config.toml
dataset = "chords played on synthesised instruments"
arch = "tc_resnet"
wave_strides = [5, 4, 4, 2]
widths = [96, 144, 208]
optimizer = "muon"
muon_scale = "spectral"
batch_size = 256
lr_schedule = "cosine"
Rows from block 7, named by matrix and row number. Rows with one number belong to one channel. Each number is 128 + 32 x the weight over the matrix's rms, rounded and kept within 0 to 255. All counts start at 0.
# convs0: first width-7 conv (model.blocks.7.convs.0.weight, 144x144x7), inputs 105-119, a 7 kernel for each
# convs1: second width-7 conv (model.blocks.7.convs.1.weight, 144x144x7, transposed), outputs 105-119, a 7 kernel for each
convs0.29 [111  96 171 202 145  82  50 147 153 162 123  93 115 122 165 155 120 125 152 149 186  99 157 125 116 125 124 137 200 140 148  97 140  91  92  91 120 130 147  75 120  95 150 130 143 142 139 175 106 135 136 158 138 165 187 143 148 146 134 129 161 158 108 127 126 123 105 115 188 136 165 203 111 102  95 125 136 146 104 109 133 163 141 171 154 120 110  83 141 169  72 177 129 108 132 144 151 153 104 141 112 110 166 170 205]
convs1.29 [140 161 168 148 128 181 123  67 115 140 138 127 100  88 143 108  72  76  82  83  88 150 107 133 123 121 111 142  96 129  87 103  94 126 124  90 134 129 118  68 115  98 128 112 126 105  78 144 162  98  87  79 143 150 122 125 134 139 107  82 171 124 149 143 103 119 139  76  88  74  60  97 147 125 127 155 176 120 127  90 117 117 153  84 130  99 136 115 101 106 128 113 122 128 106  96 124  95 116 133 108 132  73 138 142]
convs0.30 [109  99 128 168 153 154 117 143 109 184 150 157 176 202 118 116  83  92 101 117 167  98 158 148 128 137 101 131 142 170 163 140 112 117 176 175  84 113 105 110 164 116 134 141 129 116 119 110 107  66 146 166 153  85 166 111 159 136 105 150 162 115 119 122 127 102  85 121  95  75 139 132 127  90 106 112 112  96  89 137 150 139 164 120 186 197 176 177 142 184 212 101 136  89 127 137 125 142 157 227 182 144 177 136 180]
convs1.30 [131 143  77 122 139 115 141  76 146 148 143 151 168 121 125 108 120 146 153 147 162 154 180 141 133 116 118 110 107 118 141 113 108  92 118 126  94 117  71 172 111 175 115 168 135 147  90 134 107 147 109 112 112  78 107 139 109  95 157 171 152 141 118 126 161 137 112 102  58 111 129  85 150 120 163 110 121 176 130 124 130 104 143 121  63  91 160 143 143 111  93 130 112  91 130 119 102  76 126 128 101  85  96 115 117]
convs0.31 [154 147 133 103  85 125 160  73 113  86  93 108 113 108 165 201 162  62  85 107 112  51 113  92 113 169 147 174  93 108  97 107 178 149 140 174 128 115 143 178 106 146  67 135 102 104  96 157  79 198 132 113 147 157 116 165 166 136  95  99 106 179 118 125 106 150 146 124 102  76 128  98 102 147 151 139 107 142 185 221 123  96 152 130 159 180 142 142 179 170 180  89 112 136  85 129  84 140 141 124 106  48  84 114 128]
convs1.31 [154 146 119 171 148 105 147  57 142 142 191 140 169 166 145 164 132 122 162 134 126 153 126  92  71 135 179 155 158 149 143 139 145 193 196  87  98 103 193  90  83 149 103 184  91 128  72 110 196 124 116 134 147 153 126 123 108 181 200 165 149 148 156 128 131 179 131 149 121 148  55  80 144 126 134 148 126 172  65 184  68 198 139  99 145 133 167 159  92  92 139 141 166 173 131 147 170 164 113 104 159  81 118  83 155]
convs0.32 [123 116 119  92 157 112 127 199 191 176 142 119  84  64 142 199 146 161 104  79  65 116 100 101 125 167 140 144  94 106  89  75 133 121 142 137 138 137 124 194 143 151 134  64  82  80  70 149 148 106 122 125 108 139 151 118 172 172 146 153 103 113 111 101 118  82 106 121 141 163 107  47  74 110 142 115  99 121 116  93 101 147  65  68 139  87 112  60 101 156  82 120 134 106 123 130 110 156  97 109  94  85  71 102 115]
convs1.32 [154 178 108 117 106 126  95 197 146 144 125 104 156 153 167 154 159 150 159 147 114 152  97 127  63  95  79 146 105  67  83  96 118 113 161 140 125  62 139 106 155 107  67 125 171 174 175 114 137 135  93 103 202 142 132 152 164 100 145 130 157 161 116 159 198 145 141 132 188 153 130 134 110  96  90 132 101  93 101  98  88  72  91  90  97 113 121 141 158 162 121 100 130 106 122 103 131 167 138 136 138  96 124 113 113]
convs0.33 [140 170 157 111 124 131 164 142 123 113 109 161 181 150  46 106  86 146 105 130  90  70 116 171 137 122 124 101 118 169 161 139 149 143  85  72 104  52  58 171 180 136 135 121 164 153 129 169 101 106 108  77  82 139 190 199  88 116 144 123 114 137 110 111 113  81 137 146  95 163 132 140 110 101  90 101 105  58 100 131 184 156 145 124 153 167 112 100 138 139 149 100  98 125 165 150 103  93 179 223 155 121 111 104 151]
convs1.33 [109 138  84  71  91 176 167 157 111 146 133 154 155 127  80 118 117 139 117 116 120 170 180 150 177 191 184 121 129 168 110  94  71 142 114 160 145 116 101 128  76  91  84 107 147 158 121 172 176 183 137 123 130 113 160 137 169  88 140 118  63  91  94  85  92 112 125 117 161  84 158 114 143 128 136 137 119 189 168 115 216 201 136  91 120 120 139  93  73  61  99 123 162 108 125 130 102 116 100 108  48 116 206 173 159]
convs0.34 [149 125 116 131 156 129 161  98  86 106 118 109 146 101 146 131 119 187 165 189 131 105 111 107  65 113 123 108 192 155 106 130  97 117 171 164 132  95 109 101 205 166 150 100  97 145  98 119 126 110 156  83 109  31 130  95 117 167 112 134 151 103 134 159 162 103 110  99 107  83 104  52  96  60 128 181 125 117  68  61 151 148 119 109 131 124  80 124  90 196 139 134 134  96 164  89  96 126 105 173 131 147  74  72 117]
convs1.34 [138  94 103 101  92 135 129 129 140  99 131 157  97  70  88 112 143 123 140 121 113  56 123  73  92 124 107 102 115 123 112 128 121 128 130 135  76 114 141 129 109 112 148  94 145 150 188 134 121  81 126 114  96  99 146 141 152 138 145 140  99 106 108 158 170 147 195 129 202 172 102 147 164 137 165 115 150  93  92  91 127  78 113 158 163 144  98 130  96 142 126 162 130  82 142 122 173 198 140 167 193 162 159 150 104]
convs0.35 [172 164 180 141 135  96  87  80 122 177 205 123  83  68 140 146  98  69 108 197 207 105 145 156 141 141 157 131 115  84 106 132 103 205 100 161  59 173 112 135 134  77 116  86 130 135 105  84 148  96  91 201 233 137 174 180  62  92 106  92 142  96 168 110 135  73 113 126 144 110 102 101 107 124 162 194 162  75 139 134 129 174 109  83  98 132 118  96  89 169 176 151 113 198 130 140 103 141  86 139 131  96  75  70  77]
convs1.35 [146 129 101 115 104  99 109  83 156 161 168 152 114 144  87  70  92 128 131 132 128 178 151 139 120 118 137 125 151 157 141 124 139 116  65 152 189 134 136 116 167 133 134 165 160 143  97 145 149 120 122 149 120 152 187 155 189 144 133 122 132 104 159 139 116 140 127 147 121 133 158 111 109 120 146  93 131 150 147 147 191 168 137 162  88  82  81 122  73 115 113 135 107 137 148  98 132 131  94 100  97 101 109 132 175]
convs0.36 [103 137 121 123 153 153 109 113  79  96 117 145 177 130  85 102  52 117 116 137  87  89  61 103 139 161 162 139 123 141 125 160 136 128 106 151 105 130 110 111 123 115 144  96 127 103  74 127 158  72 158 169 171 107  89  95 136 133 123 170 160 134  80 126 131 114 133 114 144 128 114 152  83  63 113  74  64 188  50 106  74 120 103  68 140 143 107 163  79 159  59 161 102  75 163  94 153 122 138 109 177 182 200 160 160]
convs1.36 [ 78 117  68 123 124 121 108  92 134  62  91  76  83 147 120 128  89 107 133 126 163 146  91  98 138 195 138 172 125 151 143 136 146 155 255 213 221 131 158 115 163 129 150 160 116 135 163  77 200 101  67 131 170 141 136  80  83 119  88  76 135 164 206 107 128 185  86 145 134  87 167 178 145 118 139 131 145 158 155 119 129 109 155 172 133 131 129  97 140  98  72 162 139 113  89 201 114 174 174 122 134 157 102 124 167]
convs0.37 [ 68 120 188 212 131 121 102 149 139 102 113 125 144 132 183 172 136 155 100  94 124 127  60 144 139 137 116  94 144 151 129 148 110 102  96 151 148 163  81 147 161  96  99 112 131 155 170  94 142 210 180 156 147 142 132 125 225 202 179 156 120 131 166 127 138 138 121 138 133 129 133 140 107  82 156 123 125 183  77 126  91 116 188 156 201 162 146  73 113 138  97 108  94 156 142 102 147 175 184 151 138 142  72 127 142]
convs1.37 [122 130 151 143 197 164 116  93 105  83  83 180 183 176 158 120 101 130 132 102 150 147 117 130 131 133 183 170 177 128 173 115 124 146  92 122 145 140  87 175 207 131 148 133 149 117 117  99 129  63 132 119 129 142 163 168  86 127 162 135 126 116 111 118 144 114 114  62 103 170 122 161 142 153 103 114 149 110 105 123 113 137  80 186 116 141 111 115 145 127 103 106 110 118 117 157 103 165 143 108 158  96  96 110 152]
convs0.38 [128  71  99 125 132 146 133 125 109 119 143 186 100  91 157 126 117 151 128 114 157 134 177 180 174 143 129 151 135 191 140 141  95 102 119 130 157 102 113 141 158 117 121 113 111 123 126 124 112 133 158 114 126 193 139  85 131 136 130 147 158 143 137 103 100 122 157 152 158 123  58 123 157 128  91 109 101 106 134 146 124 124 172 173  85  64  91 119  96  67  64 158 109 131 144 132 138 130 120 119 132 145 148 187 122]
convs1.38 [124 155 148 107 121 142  77 151 175 115 147 103  56 154 135 112 164 134 165 149 166 132 114 128 127 102 137 117  92 131 115 154 102  68  72 113 109 145 119 138 135 160 137 126 134 138 157 140 187 112  89 149 169 143  77 132 123  80  70 109  78 111 104 173  60 158 102 120 106  67 102 106  91 130 179 118  80  81 114 140 106 128 138 167 162 113 191 135 185 146 159  68  83 101  82  73  33  57 187 118 120 147  92 119 139]
convs0.39 [150 205 147 104 137 192 189 135  58 123 100 145 136 114 198 190 133  85 113 131 138  83 133 118 100 155 152 113 146 110 123 143 115 156 138 116 118 178  90 109 137 179 110 112 126 118 150 120 104  78 104 192 195 165  81 160  95 166 156 149 203 166 152 156 144 136 102 134 105 115 152 172 137  89  97  60 117  92 141 165 156 186 161  58 141 131 131 133 157 126 149 121 125 152 164 142 112 143 135 141 105 136 177 126  90]
convs1.39 [111 126  94 125 116  94 149  87 136 160 133 131  94 120 175 147 130 100 107 155 134 112 108 115  80 114 121 163 117 185 163 117  99 121  97 173 114 127  95 108 101 118 161 140 152 118 131 131 128 122 144 138 123 121  96  92 134 155  90 111  75 133  89 109 137 148 159 148 181 155 125 125 120 144 139 150 134 186 140 138 136 153 114 116  89  77 181 168 181 168 124 136 128 124 144 120 112 106 154 129 131 118 105 138 140]
convs0.40 [111 136  87 142 125 157 140 161 113  83 127 119 209 130 159 183 196  68  60 131 145 140 105 119 140 129 174 118 111  90 161 149 123 151  93 140 133  96 140  87 134 150  56 152 125 141 166 196 146 155  58 120  93 150 172  88 121 117 121 146 120 102 105 134  91 136 133 131  96 113  97 151  94 172 132 181 152 255 118 169 149  89  86  98 105  88 123 112 150 207  70 141  89 193  89 117 156 108 154 113 150 198 181 180  92]
convs1.40 [ 75  68 107 110 114 104 127 114 130 112 152 151 144 116 107 125  77 139 170 118 153  91  93 104 158 138 166 134 172 120 110 118 155 159 155 201 143 147 146 110 182 124 131 127 133 121 157  74 141 103 100 114 125 113 148 148 177 222 169 164 143 142 145 184 178 169 142 112 151 110 103 122 117 123 124 104  86 139 126 128  84 135 127 189 116 113 101 127 118 139 111 133 158 160 148 156  78 155 106 168 123 178 120 148 151]
convs0.41 [147 164 132  61 108 147 113  83  67  99 184 171 153 149 120 165 166 152 124 137 134  88 115  77 124 150 154 137  89 150 140 169 146 150 199 134 102 154 115 135 126 169 127 132 158 131 158 142 151  54  47  62 133 112 106 145  78 160 124 178 184 120 124  40  52 123 107 122 120 123  86  99 155 112 111 127 147 112 125  72 103  96 127  75 159 121 154 120 122 135 155  63  65 115  94 135  93 102 136 157 122 177 119 137 162]
convs1.41 [137 154 136 149 144 143 101  79 136 143 114 136 122 156  88 126  89  64  40  75  87 119 106 129 104 106 130 101 131 119  81 122  86 148 155 136 167 125 122 111  69 128 138 124 158  98 140  77  85 152 126 159  84 117 140 138 120  69 116  79 165 169 156 111 117 130 181 112 127 169  68  96 120 137 107  88  79 167 145 132 155 104 108 142 150 125 113  68 134 151 189 108 139 140 120 116 127 139 154  84 121 132 186 129 114]
convs0.42 [114 138 127 146 163 116 100 143 128 182 163 154 115 103 142 150 163 112  97  61  85 127 124 130 131 151 118  78  96 125 110  98  74 115 111  83  74  87 136 125  78 160 156  86 151 109  85 183 135  74 106 122 157 181 144 151 152 123 121 143 111 106  93 111  91 174 140 111 102 163  83 104  71  88  69 128 165 115 161 174 156 221 167 169 120  66 114  97 159 112 128 111 147 124 129  91 130 100  55 101  47  17  30 116 113]
convs1.42 [110 122 116 154 161 138 105  96 151 132 161 126 100  84 211 225 193 201 191 174 170 142 124  95 106 129 139 130 168 199 120 141 172 140 116 146 163 106 107 139 130 165 108 128  74 129 125 155 238 142 157 119 117 123 163 146 164 137 108 102 124 161 104 134 143 182 147 102 138  83 163 123 147  68 157 117 108  96 129 146 135 183 154 135 172 159 183 120 188 107 113 154  93 205 143 139 134 115  76 139 104 110 154 127 147]
convs0.43 [168 164 164 113 127 154 103 147 190 152 157 193 141 118 200 135  97 104 133  93 129  98  91 133 175 177 130 143 145 156 174 111 106  87 155 170 106  95  93  89 113 146 159 102 172 152 154 103 107 157 137 152 150 109  55 155 167 217 190 129 120 119 124 104 113  79 111  94 120 164 132 113 120  93 130 123 194 135 160 122 160 176 102  82 130 120 144  82  45  58 145 126 113 104 136 147 118  82 133  89 122 113 117 109 166]
convs1.43 [ 91  88 121  81 105 139  97 125 121 116  99 139 135 165 125 156 111 111 165 142 123 174 131 137 118 134 126 139 117 149 145 143  94 103 127 140 123 136 156 136 123 116 158 109 138 131 110 148 156 120 123 120 119 115 127 177 137 137 135  81  96 113  88 132 128 145 138 195 162 161 171 142 109 118 128 147 152 128 125 116 148 170 131 161 146  93 162 109 149 129 154 160 123 135 131 176 171 135 124 155 191 111 141 127 139]